config = dict(
    dataset='reaction-diffusion patterns (Gray-Scott)',
    conditioning='class',
    arch='dit',
    targets=['setting'],
    hidden_act='star_relu',
    qk_norm=True,
    moe_every=1,
    expert_mlp_ratio=1,
    shared_expert=True,
    optimizer='muon',
    momentum=0.95,
    nesterov=True,
    orthogonalizer='newton_schulz_5',
    lr_schedule='cosine',
    warmup_steps=930,
)
Rows from block 3 of a small class-conditioned image flow-matching model, named by matrix and row number. Rows with one number within an expert belong to one neuron, the router's apart. Each number is 500 + 50 x the weight over its row's rms, rounded and kept within 0 to 999. All counts start at 0. Numbers have three digits each.
Before each expert's rows are labels from the 100 images, of 14976 (inputs lightly noised), where the router gives the expert most weight on average: "strongest on" is what is common among them. Only what is clearly more common there than usual is listed. The data: reaction-diffusion patterns (Gray-Scott).
# router: slot weights (model.blocks.3.mlp.router.weight, 16x384, trained with AdamW), inputs 256-383
# up: expert up (model.blocks.3.mlp.up, 8x384x384), inputs 256-383
# down: expert down (model.blocks.3.mlp.down, 8x384x384, transposed), outputs 256-383

# expert 5
strongest on: embossed; dark; feed 0.039 kill 0.058
router.10:553484478424531549463481484545509466514399546523417491432476486505527377613554482552503427520535530439499567461484463429582431521544485378557480564524582473459495516510513441396415489511584451427516458546523430495514496463480409546485531537467628514486460500502568392548491521498499511456525462455497504516585537560473567537454525466554477510475520486524514487519469389483468486465461
router.11:508453498417493498449503622431471499526549587506485487486560564511531432439499530525546408471455510488446469541414481556416475419483514456543472443563506482391453497444558489450548498502561456454543513587417601508493323526407435491491506471495529450403551475443473447508471519470557525457522500509489511524502499508457475463447469419542436500457586514672574523457435525528487466523430
up.2:506589495660503615452392500373488501534398518522526487525536529489514470470502491452511364515491522427516509446513464528453469520477576477478512575475448503554531499523521558502511547543560496519462485499597510385536509541456506519488587536485409411511401443520475477505549497466661564507545511544458506512437455452460490494460524545561506526479484466552559511419545591526400596560531
down.2:531460564527530476513458489537489492523581549461462466532450555504471489466449475488527519424552459583584590530421483457578527552529465545503522548541508504466435575351584453523416606559488562486460527528519623476507445492545473501496543537519515459526542446443539530565461579521441572554523501458494522496521498491471499450472546568487465478476542473504516439510536509573465490448465
up.3:399511529562583502498519568453499463486468527495476568464423459395513524479467524472464415492467465485468491445499448526496543468528559553484505464407473508560543364549471553479502509495557457539530493482527618473472576446512443519424513685512530576477457412513450498456465499434553464543467527518488509486452456455510522535488452573452479487533474530359530538442507498478582516468510
down.3:467655549475504547470488604357508421504461477486544484505459499508539563501503485501517335495521535515509463488472457503580486436503436528471476596405483472592484485509471521492431561513477545541509483518440522468492512501525494507456518431638491538479512442497492626476552547528494522535467469413485451434391520507505543462542500578522460548486548544473500467368543536506526538482512
up.4:531525485503481470445402511472543551519489547497559480471484296518519533508637513488493402537509555465585459489555463505458487487544487550581528534452454489455527454547493426527491501542469523521432432534477515571502466516490394481437434520546469405440522577533544391474485445553627578537487444504472453515536494513518454493525510590527544614523455548398459447398447506486493497438476
down.4:530516494499569435493495524426545507545544508495477534604490544535533504437463526474525484440529509482490549485413515462592549485472405491545508531571522487510465577482546518500514553576510479410449454508460482473492289448479587496468514463546518512468573550477490512473532466440339462498424486497525544575504528526428456528482569633554430455567595471472416445498527537564540548427469
up.5:525524477518526413441519430422410460524529567455517569526507481479488535459475553547518519529524537477471463534538582570593527528502444552493454539556604445620511363444602456564505451516509458473422470541439436490509462591483510537475451518592453448466487480532444518472505428507518444517511545436441600404435470559496442526507542649435382523484460469482507504504548482544481474476499
down.5:580509526508483394495476381502540461447530478499547549528531466517485483458445532586530575513503531466405452562465510522575488505537480504474571419567484489419507508541554398525531531528537585423464455606557453490488514516469503449473546399534517522452474527572437467484518491521546549545490490455526437509552549524329513460483496631589499538442487489474445459453486481524507471494486
up.6:582468519423545512492439561566454479550494515505518527528453558584468435511514477488513518466522524620520534535449546565510502491486456428428543437521419465455552421479502460504491556502552506504514474564506448492508412510547529470419624431452533555496432492487422473356484525629490526529656436471447496532395501512435458490554425540464531494434454445563591508478551454480530484423533
down.6:498402518527567447513503513409529518444547480502566446490560447468508464445454471391565533413507485527542474506467574459522556517459384461447500562611496457483447555450530493423465487556480509487512462550498598424512432509488469495532549544513470544563516517499477477496583442477433547514504443426433540511498533543508474419475548606545478525514511551414463523432491531600501508461565
up.7:585596445495460465525508359542521574457471529435529602569477515472520483556479528512514542412529534427490515462567516494335528428541485442516412557537476513503481447555466463505495529596473442466491528521469424525533544458484541440479483639409480381534502449515492550506490480432444430513552444515496496503498489501506652522479494535464504518497528493475444521430526581511577513488433
down.7:506397481479395558501501345474450493498476543453493527526435511508456476490511496541460569452448476618549524458494427554406533480502482447578492484477492447587520449518515523501525505548473480511477525508518446480477501539487524496574525497376488421422526543454496529485516506516385527499515469523506485448596505517366489516497505477464756506515502504537433542462495515513492537500501
up.8:490448484592517463436531561419478633529419480468557546464510557553465427563483494491513358432513487490505501481514551539479545465454546588440503494553467485524495543487477465498440529455474519539502495459557442501534451468499501506475441548432561508526474540539516540495496544533361520438459443525402454492531412483565547548516498469428521528502435509505515598412506506427601538512590
down.8:537479526457429497447501396413490511584416524568509523542531499496505434428514471466520461486500516541477492434467464582501466496434633460483524591444521531541543443581419414516520485519499552456544427489566499428515572490524462499475579529551507520447420481554503443531497438562441495510547398451519496471487468520560392565498497513550460507557527557532454538490499486477581468489460
up.9:546517398544521476569491368504457449558560485488452493465535508492510513480548489500573615483404479446539508482566511582455503419541464522531567526369576474517515356456469484548454399457476469490445418538491495481450534473450503552503618592491405456576481519538472484482533497399420469502539529532506485527476448489607577522489575452525420494445497483550593527556458545545557471548416
down.9:528478475543553432378567479488509536447513530534458448564520478476526475544429548469548572496556497537587491496479520454492459453494518445538604507527537427587448436498470361469571483521523504460493427505495520481503439497564538493564446512448508495528490555473559581583465508472403520534525474546495488501525503440567422416515531500489596417569524476452551563501538423497469480503491
up.10:548508552496483596506576552502497453489588475460529500474533495472511507468557477534544575473510512493477515483443445567557469518507410541492562439428583476503453486507630540442594527465454497545469530474536461509442509561431492512494456567455513505509538514571488541555505458590503538443568517489438561421474492515566407425433498486527388464500551447529532520602515441535447505500490
down.10:536457492542469424530511569617541531486506486448543502535512489491589490586534546513530496581496479488459451436483513501611518546589621550516544466507542544430446615432478539558391464520427511538512487508543498484496568533588517440486492558436475430511482526488529548502431517454385517565485510453444514541582522488531475508562525507543469553524499449487449556482533469507490441559528
up.11:529459492539520430480473574438434545561475501564580495473525556442486517513438525488421606533479521514575479533550499552474547514537461529450429438499477429519551525511554472495538453528539504554499580418561496423471550550506485503507528672511535485520494599543404571505579473580412492492546491528459425470522507571547497481570558450556451537547580533455530477513409512493559472379463
down.11:471508552506579410469486430498505455481464433445551549479550410479541534476640389510558519487492475526513523549451454507474540440464523480449479493496545544553496626500524543464612496478473493590517526495519400505436515501586461469499534631556536500512523472514525489526463505599453563456492666446462410538520578475540480456537468481502472582471575382451460406509525465440508496405510
up.12:559463505444569467549498488446570593421513484587448516476491524523488551506549523500424504513474514487559521474576509490504477517526486443477541564467537414396473460578520488490492477390578582497356406471597475486483493453517518485450418473519507490587544445458417543515500451474539452596432442442461503454397544498453478515592370588543552506438476554459545422487437519496505485538510
down.12:420439456454509579445513479568575502524505477524529495443472515568508442491522467504537518440529577509497535524437461472624454541500439530535446519546483527502419525392538589515467588536482543425500423464454526521457358501482389464515541553437501465474612533424550544439503429458465489537444374530598531475509555445466447487534501575518468523522496510421395499459474513576460520451472

# expert 2
strongest on: warm; feed 0.039 kill 0.058
router.4:485520584556428465550468460549589457516518567544530529451436482501529517549466482560449420500566499447458529493487581542499499462485426443458566436727460568466417494501490463567396471508574476427513532529492557587511387522427540528506492560512524547560505490405460434452528435459515494502442537468557446503532471467479488474478560590531553466532564453461490468583538445524456507516446
router.5:505554553509381530477499561535488476487476548455437505530440523515561509563457564523478387539459489525579530529415614522480398536526413498503505436598496506426447511498474470436437510503575529440465581483516522461570446449459451470586461505548573585493544509514421543475490554560578539499498498490526517586437538568424404524551568638575595552537524433505542534621513398501515403429483
up.2:515472471489454493549506515501470568440451577498440492411556515555499475488607488566433485495515540585489537580424573506355522446550427535483439437547532573526390507522476448500503504561458571529468513457548483487498461561506485408410448408464454434501486521487546557466504441498432477430508489531532523474511490501459448530477485570506531453517468446567489508470456601453449456505487
down.2:422549548486599583475535371506539514429529463532473507608561563505493564484531540478505509488531486469440528511574506485458510431499421450486522483547542526438448526477619483476491549582500571503596544521469482488577465489516478533551570423462470506442507528453506521397505560446529500470556488451522521522437455582410452509467448657555454460504456504517465509421476578526464581496572
up.3:394450462520474452457462526540523434537471558450453471463523544541590426461582603454484507504512455505605467580435500508522472493446494476565574507533439585380472414508454560527495491491525528426534496547563553466489483506462447470503500483515489478524459512470557408550518512485562544577593444465541521548444561577471547481562477406524526519488527528507514474539585445439499542559522
down.3:593564561531627553494533512527493468557514514512519494509475565510473554523441548412525546478555501388530516542477482414494531538531385515483552512498442484491435515374608498552518521552481596535484439521444496478480422510574484521531506528432414456554450454526524438435460505554619438460459548530511555539400433526470509551476518512464465603528529425512537378444534517543420536510460
up.4:489348518470450496583523471511474470464562632436559582418452464530530509462547556563461506440465520569394467525545555532516564531397469560617528566463492517557488598470518548576514487531543434450513473481454441500507415502444497510535490475476469573585474466488542638602532385510510518503523469460513553599476437466520519539459441455498471472510438611531508509496540560514478517459471
down.4:559509515523599494635415482563543538540510558534531536574469513511484451539510574398564457518527546475466576449449564463497453563548479501495516470437505522510434518476544466530475586513483526522441424429481488523421381493522420482462511443450445526481516496486483554471483556512655525528465503500482542539409460575488500481443473650466472541493526499431420450437503439596377541443531
up.5:432545504545502463491520455465542493482473513452516498489516430407622524519492474470497525421488465382436508537504510515430548507480479504473498469494478497520531607570405534476468451540475506463484540481450539515540480523488532489461501432498480434509448466489460497509524453415386584466479523522497498475564504482458442558496509433504440560534436490580584554521557472471697468530462
down.5:399600619485562525559531392547510568493448480506515482598427455509487539478510491419563566543413496455496476525527513515526467494509367488537514546689454622511478394505520495487446512500514472501503511515512471409516481506549491433473500474438504532549508467526440514488433445491398496510522501510540485467442478476626484545483505718497496484520499483514496420461527452490601438531480
up.6:425499524539475529600436546493542551455474426441465443488495502507457517511551468477384514488626552480504527502514493539494504557485473621507465546427621436513491495508554508561446498402461490468497596461671418450546523508515556543446650481495510479507471484533468470532444445547584529536507456494561517469471589600526466486484530452558451470517467551455622535482567585586526544404473
down.6:620566476573616535611501463513517466455537488517491499555519478563491443513444497485531463521520523377488573535542559512490472514507591444490552495482495518515525573483523473509480566562428444476502469461448450513475482512560477467472505551365501425472491488533557561487544464482617418524549501441493474531431450503447464415492385582539437549463508449429462437473471437575385552466490
up.7:517573494505298559469503514612509453484449427552489496441458510393528442420460482555511496449568487554467391521453458499402508571516508497464472509278479532537520390524552505513396456489496523542525496469532475547528499533549444514462393429420510494477501491547497478465398497577409495505482506497491501492446486475529541527548447505479467544485499492621449524533494503459469496450547
down.7:482517482509583436490494704468545532470535470539528494442535448472486488483467464532527443499520440503465420500501544562446536513473530465465506521496448544472526473446488518470448529522533439526588543579570527531507534516521516462503529730532503458455464421528484498535498532376478500499497536493426560491519503464454510542533420612511339495454487493574519462509481477504469496538529
up.8:542516525512408633558450534512527432530483494561555493440523493491544543519461419580500583478481482534483488501557507512607434482515298576507625457534444537534480438497421488475550529498536446469474512521464519480415439497474541536520547440437576573569501421553523449533486476526432561480451423527498487438580452571396437391447554522523504442537520413585478502572478516489434465507534
down.8:527510483569610390434560386513575516548526471486505446500506536479467483531464526516497552503460512477478489439566565484302448599444499503562519487533432538452525446585363515505527525487503474497566579475481516456525525528454456521487466591319471480512448524477468478495493536498589435449470485478464475567439487523399543490482509558503591469500533496461402478547486559443465493434495
up.9:536391545448344513587526411606453449491523523585475490472494539486465516502498530578429620519542506612569513542468446538585468615527505499450586502553568501428571653509587454478363525480523486479478409557544561453457471497472540576505499538519479535521452510553515425509479481512544521482541508521494517399530551531435556496489497544474541491580512484506553486627481529542560520523531
down.9:489543549525566422485449428504498482469450472456481464469529500476529543496521520594540608483546497421529494518512534611475426501565508470506527475449440498522474582473610492505609534543515499533486520538533481505537510505545551479547600550498442658538504569506472546517573464497473481512533490522511479555538454460536459522490545470481536535514548501453528462439449473571488468487490
up.10:459523498508499429529519488497555536564511474470502439463532493566487403518548493454507558500513495515465490434489417413547579481488495565481535558548446565477442615443450659474579457504469515573481453509445492570495478487497595508489540568520493457491452491603417514451405480436379582563538550535514457569477516505504517478478438466463444373494388506513451456522542475558554458502579
down.10:501638590477404636454519485492462487519433485469429500547492422535550474441538479564514453522520478549534447489450556514401488490462501523513520479638494537497514499486449498520439515517516503551522458543494569372516541545453467497464497535552509526485472475388507555513456524445456430450559498539493535503492475456475513455542406553535503563427495528483522454513426496550552419541532
up.11:422504514489443497550446428601440415533551476608512518423362540512499555512488418435524573551494501502533557496598472472443513502523568452508426475545511449469431411486515429531555507462534475520506539463510511475516478536462446348445521526518572497546499437514509506511488481445472434552455512425477449386539444553493503508511583534482468479594504462499499410492541533451452481520467
down.11:516568555499573563600484390514550452656560461431376544437502481515473489500550578512422580478482526482549488504497524445461514419505518572490462456455527530424481631424478436544480516538464566495513515530612428557473426507620508572480524541514501509533542388529510414530490525486548540518452499460513462564401562505517518541547535642480498495532434425471507439484544467494436529342498
up.12:472528490522332569362494470492470543528544459503477484566483535517451496449431485524442503519460490360513473545476565456481548461447542501441414493483457436535446479465488424544548518458447535542501596449515450532540540538433482509570503528444553503505517479494506514463480460572508529541468511554502488549513414455535429568544569497441600602502463498494532496534522398452454518485556
down.12:454485381457594522497569480631496530474565530557448521542560580538450500463554516503504439537488447473428470504434515515557487519498384470490447561408410547458548440520549549521506467440543512548470488529486550501443551459531484569526517495471494419509446469560396523506460523499607501432535477495538409454554526512456525527495525556483382474507541484599515498469549508493442548529467

# expert 1
strongest on: embossed; palette: vivid; feed 0.058 kill 0.065; feed 0.078 kill 0.061
router.2:403513525534503575408516485468542531478458570474450543548474466466565480551465506496493550519569542483437559533510502415554527536462486401514520514533538510423457565472479506437611547520488576606537467585480503524544494521601513542436516592496460520490447484568543505576537467345569483578510536533473514526551469509571524470520454447481402478466439463610426549509483516439552562554467
router.3:484456495526601450491522452485475481473587562468560548601534543428455435492528516529509561566507512552571516457521487488554484504461582431528487463536386502480477546516470524557559540504449505537475453450506393477459594441580551504440456532572474463500413542599467529520586501473481408488476584483418536533472503435504542462537618455574537516525441477553469549508478654598543532531473
up.2:495470522497538602444473580540473424532554424547472474488501511539484546571440502469651552503461419417469473483424494541449510465459527403503473606387474540496475489409555538431512497524522475463520444406485539466488576664551559537539520477522422553601475445387596442553481484474314532513524539511486490510481541425606535480498499494531532509479574517513488519519486525455565428438559
down.2:435445522489421405422481531503532465550428445405510466548511485453437516514473501495521535477410469525462441586544459428495442462513498522537436475357547492527555532507544372542445515556452451492533519489472529510456522418457436526497560552491481505494493497458554515476475430475364531479516455561518560570521534540505504659498537526491566478486515555490510458428527512456437448513542
up.3:472460542530431527564469393517532535532513474513426517525486512477541458483532503505588587456503483484467479428496485455633500403460451488504524578527442524627428355419528540532508488534528491502538481555481456496451465523450525579521403441522506446479522424495492500539515452555429581481510526563571425552482505501416501526533541556484533422449492525402450505458503480431479471551525
down.3:515575463470567648458486372599463509390493529493514482484528510470535462511493557559531564522577492512520450506480613428623539469484406512584594499561524501588524320550547637473448517479463506479437487502558556522497491498546474415494626584478548562514554469603533470519523453444461471496468465482492453499501477454550546557522555520513414523516554516542456515472562515510479472496617
up.4:644472567468599457598463564553430452469502451467528374468514491542495561500491545531539462486511452508577445439543486473524537497491518597482516516563548538450507460513359506519482553465521453494523528419447493504501516525563525397459503495544421480487421469536446551522511464508494575492459502413533380476471499527483522493378525425439496425528483559577550482434556495550633416480420
down.4:457463489527377409473483465474524437489508564595484447505497540524510437453501502476343381476471475484516524558359523515579527496455639498476525483531540469533541431443472582492567491517496496504524489551560489475436552483485433566512556506442488457552526535451570463519502509533421454467529613424538447452528479497437442541638606513495421538517477515578573453599507448480498516541502
up.5:387585560451566456541514578428500545456419488499511491469573500508495502514484496534448528516468487535467606600430488499542573478512524494540563456499484477533503440531463558419454458538507480571526490519442431443461603535480492426524444491535481547449506496525482489464464480581378443471512549453618468527523396528425540508512526464473474476451498558531530503539462503452538469453541
down.5:582487534522502741529510490553448432520531539436496494508504530444503542495566483593454431449554449464505458519556443490323554412474457516490494475415556610490454625441453486517493521471504496506499473468417530582486417551568455510525516455465479595564560555479476566504462484518323540509510532526490460498581597468526518523485552629520468402487440502550466483462528522473433500483504
up.6:547441579495497507447554566507408518530493527502571487466531487571510406507516492504450515540534550578470438469556450537511576540459476511511445491494517529452553491521442517549511549498395529485420415474524447412455494619486474501515492503532540622487555550522545427512507470460583525503549478352529524520409489419569534482425485584465391515480427510538437574522544493494432455487484
down.6:492554531481531363529533434500553509507478443496539531465517517512473571488521491522483477411541538440523458532531545512491468494494448403511417489617483547556509409418515508548467488509515562432446436465507515526410542455493461510394592520472451527517531607446457473549479517452416452543472433499502547552502483457540495474563463569515587524528518476522444560449469555579429444506423
up.7:561544515504592562509536375538437462490509466542477505479569521431481463504488499451434583471465448502528567626480569501535452379527522509546385485478508524486416478553489452450368471471479441526513561514458553552405496490491481477480554504487493561487490557479404498456559442475588484497435457477473451500533514490445459562560532490500476532494494509409504439541495449453387475547468
down.7:537538502494462460536477475504475483521523530493536529554527523517497500524501488553556388511508429613417503482449514585527530518503527478484472495597527562529534419469559526448507499459499504442490467459591508435505475519539503492485438539527506514522484585534484546502466478571409509545468471524514516494432534525400508317520441404471685482507466489437520487542446517424510556579470
up.8:505469521431453505477545574488496498470391491551524444486501567507531675444460452543514504470468429484444492507569477471490513600420576572468480444529485600470551528446501494513392407529508455458536391491554467563494435563483546404500537480517467546454537467429461481483586462630548548482516492394553474492571470500428442474464458559577568498508502451487540436528542453505606429544521
down.8:580388512502493532596480657578458483543420503464448505454544489483458470465448440509568493588544476542509496552465527496309449436520454470592554479458535383465509488518501549468522432518491418480472465484496488517482468512522456437470565449447467544547529507471527486556480532500400551474523441554551549477503546523617492425501475584495609559501492533488387450438449482452557484500574
up.9:472529453462502424469524518545426585470400411548425545474475462452472538408478466346549550437425474550488453457452544464443528544467465509470563469388554499423553439574541463535502467444466501479481469525546520421464397527482471407618493454392533517575579439538449496538449484533414513505494578473512388582533517593436428525536556518586403465405465538568473485446591556486619461452455
down.9:452544516471463494459497485491503575545517521565489429502482509464508543565559524480519456565488429467555481463540475497308488520451420501526451470365457502518508505499611427538518479523560484538487574473496505492420550460459502473490494517409520496465498460518489550484499536515431528509472530490503456459513607541478441394512656513507522439530560543411633483536560473479437514499520
up.10:642458476494443520500516562475452538483435547481552483449510523551487487471521503463459583477554538461502482533453446470351431506540530462467416525599527526485523435443447492467512530496488492517498479565484437459475400563640476324557457564410508461459503521458470532435503455484533563432484486451526409544490487464543550486511306568417443486545465591563487555486569462490543520520473
down.10:438497479549637312502455565511519439425452498495553547509514510492472480446466586464462597503484564620488480435536482499410474591507669468360467464491447509486500509567487493516498542467468526485526449519527500474468501531471533518487450478403499453541493471505562479529536416466501492505521521534505508512531504505455440480526378541534513547442490485506492488528522491512488510535495
up.11:464521486510550578527453507544520430479448467496512529476441542574503561536469505507476585538499512552436516473479455522556547503487372483601498451362554494534634468601533535470468531479498516454462398585498509455532549542502589469530453606474475596523478577443506485498481485509627446505551483494444556563426543435405521575486454486463494543483482512420535417499565562528506503485500
down.11:436395506526623605518498452376496476501539474473560428527449524421425464482540537472399458465580507503490435521471544523534512398454577493694525474348507411503526496488492202532527477454521491508478451475518555517496498561493482527510471586471467513478465433520409470474527552575518502480522519495465513517509516476525549416482520406541547493435465567479474553468494500511467435550551
up.12:541501519487376452516534503551468541456515544475451500476555505519521512478503598457410625532478502544539451489376494508533488485454540495417525458554501529469540451498471405488524512478558537499433413500514448461522561477488528478559474439490462575459555511487420470455475510548491556447577533536486469473444528587516569553497422527599562504530510462422502408470430503529468515532526
down.12:548545508521545501487496544472511486477478512519459481470520567417505450482471520450547558529482520515493487539551506492395497527456512491650483511630500536438508651470495461477483497506470495483466533510458410509500447478443569526534483487521509479482532509511595476565544541467453519456527492517481495469461496530585594479461547277463604502446471458439536499530521392490360479471540

# expert 0
strongest on: dark; feed 0.039 kill 0.058
router.0:413468419461475455521541420415488517502425543513527435524507479549476496418488475442622527480441460497441541493496432463561575431520492584473479478550493428438530568550449431567631615459542500427520472514487501468544444513600472487462547446443530468438464541529444444495587542461582531524515438454516481556500457530501484514482521388431441523469522593508544484426543520423379461502471
router.1:435442460468403526443575419466459480515493517456536528520566485513504489522534467485527434558490497519546510429489499520560561518588417540488517485598552455512578519477443508492535615463519474534572485502503454526529435437539440446473515520443546389472522539542441426512541529455608503503537453493440513583449485604544525448493529317447454481479469604503568592451548534505397498517471
up.2:619531523548612530442459675532535512520425515518447475396471533510535455514479566493422500471475560500522534534436525509357465501526416437493485471347481573456464586398447467397428484504486511524515402464515552472492479501505474495487467500410498394516523427451518530511478511488414485451485536515497534563503586539498491525430500620459538537494495479518544572398539457493498454464497
down.2:652420501521591446538509575546501446512461524491544555508502477474516585515508508476531517468461562557553535451550515515634530463482541478501471502729485477555473626505498524476572495462514546525551458503530510476485452498527531516523514464380503547543482553517501494482449449480411525456445504570496468476436524566503466555523492308464598585497500493529452527504484427518496462485459
up.3:392544531498442462530461470519549499569545452539508549551565523472549570555544517431496553431522510481508496441536496520372516519385469512481462484407488584458451522486485513476549507457563496518442576454455491562436520500423546573529435518565570557436453412527447465510448507467421582480520460577466421495541515532461472535536546537539463503535485505696547469502456508581464458627574
down.3:483463547468395569508479497470472398538474500468514509503511506510469438481555501532515629482494525522456476505429466516443537466526569516476434507333516448513529624508378479495393499537434521460538522504538593447463576504544421545479508534563522489425474496490552467472505485544335485539490486503497546493509476530489527536538505492517593523508516483570507490391477517511401490551466
up.4:466505572501491594482439539356560610553521558460464483518461490422555492492583516459584659531411517504531480542502423521507520413554525540447505572499528497470484466556458469546549539487508454489604473495505436449568512493496537535573472461431528610485510546568471452542468468556546466506466546501563610509509533534456387490466468522474512418415470547564508441554514543583469509386496
down.4:468561500549562536473490420619514542522458419453599437571501570497514467437549498499499635457419557515559427549539530480571509544575480549519513504585494481375485425400444443529513531558519510525449435492558487502442482452477510495465575535657556511446536535528493456462505548541392489511525467418530456544448461474468566492520535603411479520487545479569512519444467524507560492438444
up.5:507533560594595484534473496560541516544467518441531503451519593565512439530585515514483423430547593480462494512396474413573505560451512468505551449528468420531445549453548496529438527556552502619526462470542458513497446490438557479506496585579472503480461573457650450548506459503493479457521454414444501417497424496464494580578533504480421539498574516547545493528473474475570523474542
down.5:495539491505406437519462443507471446466436525479465503435490530577520535493483508547462480474489607438507489491434443541555470328398500492517468571638485417421514525532627438432494524497466543463520450478520531533460487493446470481452565471568495603475528450467581455471507511520322482508505477476500554480486533469466514441431577531507635563530484486573427517458481489457625449437429
up.6:527459472522541404530515466603496491505507552618446587507572553493529524524480520526388555433512465479580449530473558538349505496506484422510481481520497511434487492481532612484463483501533489470530451506407609484524458538570532504515511545435549623482538398480622505490523457365440515501433458474514459497593475448543440422567445414562529444578480497477479522476400571474617414529500
down.6:493499531509352526534528455474432485447450465468480501437488503462475489445562447438523511453490445507528485469526530487571445510488461501526498523621545457467426470557585466530507574458528512428488521523408663527478575436406491498551507486488472519459437516556411421467500552428378521513520447481497574478450524493547492411580417514555468474454558503443520499514528496464604488456489
up.7:507536437433536643447475447447582520525525586484424570523541553406480519550560456478537499540534509489528583451530514482504437510449569461470452474475506389491530460569468438471522440475531539463537531483485497534460611547484457471510476477636490477449520505523336484449505507530488450499529541422522501523536531596435582394576525473561508564411485421596548534591592543439497490481498
down.7:454518536481536325456583418550520453514386491533506546498451505544536489507463478570511425569570530573483494497516523533470503541473519448522419517613567412468486632501562510508492507499453495469430500516533493472533444489539469495478462481601506510420464495467531499503559496513383488440557548495506501539556501510447539487546525448506507568462520500564561496498398449471640510504559
up.8:492547483501468563561542459516499520434521493463515539497491457474525524477496497498456463511451433512511521487572454496595458539510518562464529435317519428466445469452459412561489460480460457586424567495505473523447458458462409462510466458403557475438548533506417565483550430456525499457518429517589555489462513623597489478482539481468403485446505533593510536479542510523514513525450
down.8:421441465509462639528484453549500491479463511572517520543440533462462507530513491472498486438435473552453546518368482499513463427516498478530566506564489530498398498542467419556385531412469497529477477513493545490474507506520531541501491465567516633441538514510542549510455471487393584548500545481537542488535514496565480485544484484444543484501557522466456561597438475385530561528422
up.9:540368505465426456559507478542537631467508533488486543502433452513541591506524519447605375533501449438510511519530485533448466391485434538462531485499485527342526454463674532499576503479469488556505534467450544532532470506428525521470525564483511586504498526511431547462506464562442543500579531472469501521555513493530500525496464345529537547513447427518488479549533501499534473547499
down.9:505478480459513608458492463465483501502471517512525516561466578498506544515491446466606478482480515566538516446547474487658518529437555480622551470537562500460492480489608508485551479507542468554531469449496450503450482403533528491509515558460519494446491480443509536561506522536565484501476514520513507509524494468544494486513493252511389595472547505380488472412526599496373509455513
up.10:542541492495503434447457631442514489505509484464465529378444496507528493413514538505410450438541512446467478504444497494433608434430596481490512442500456521557494346486557490489418468510504468520527499511448446513515481476389549481474542313421503382540547511514560468440403506520465500483502504501467512573446489495520535529448508576479380468489467400594485534477504456512505533516500
down.10:530498495502717453500507586466499449470475500453538479569481497521532508476463515458569410481495446578486515438491475504460550516493513507525490460612450530493463326500618445559618529446519543479532510470480543481514485530554387516459524380472553402539492411468518556480509541488516502512472534540508501495439519474437459552493553424509480455517448477607546513512514533469515488484524
up.11:397474462468499543467511540459557502493497471492505549384465490489409505492462512566471431503469525515539554510556440438529480506442531430501579477400569524428506531496658542478548495470489489548554581460548601518476581513444521485434618409451537520505453452535408491484538464531363455496513544495512399551545511421502448398441533595491535507476512452673560451521479465489491504501454
down.11:542410541483432520489498508583495486562558397511543506552484445596453488502540470446465432486506453551487501520442566519581508441540495526463560545481501378401496547560606577494514578550523530572467483561479504544462427519511415478598451487405528456552547506480378467463510566467386507471487516469441545471522545420596479478516454586429580477428490498529538482551481494561527514514438
up.12:471422482508507503462482570464490520502494418495595545509482554473478475478459513522483429457471543509539556436417517426578406519514445555537473413483490481467534484549424494456430451421432524449460591445478460507512460506513458472492491451526528561423508528531478553491498470509484510454438486479535407559527405560506472459380490685456545457446455438410509385572566484445437499502472
down.12:536536545443459533524527530491557455488440501512509491483506535509424529459508442524432386594499561584527559475529465530401452419462583464462415539486466504488482438456488513595543589579534498476450522532487451473584526498429456513493541502535484568480521572488484502496464516451427545534510383421513554566519546575521514475607443539459599509498596547486550475516415430476560472602509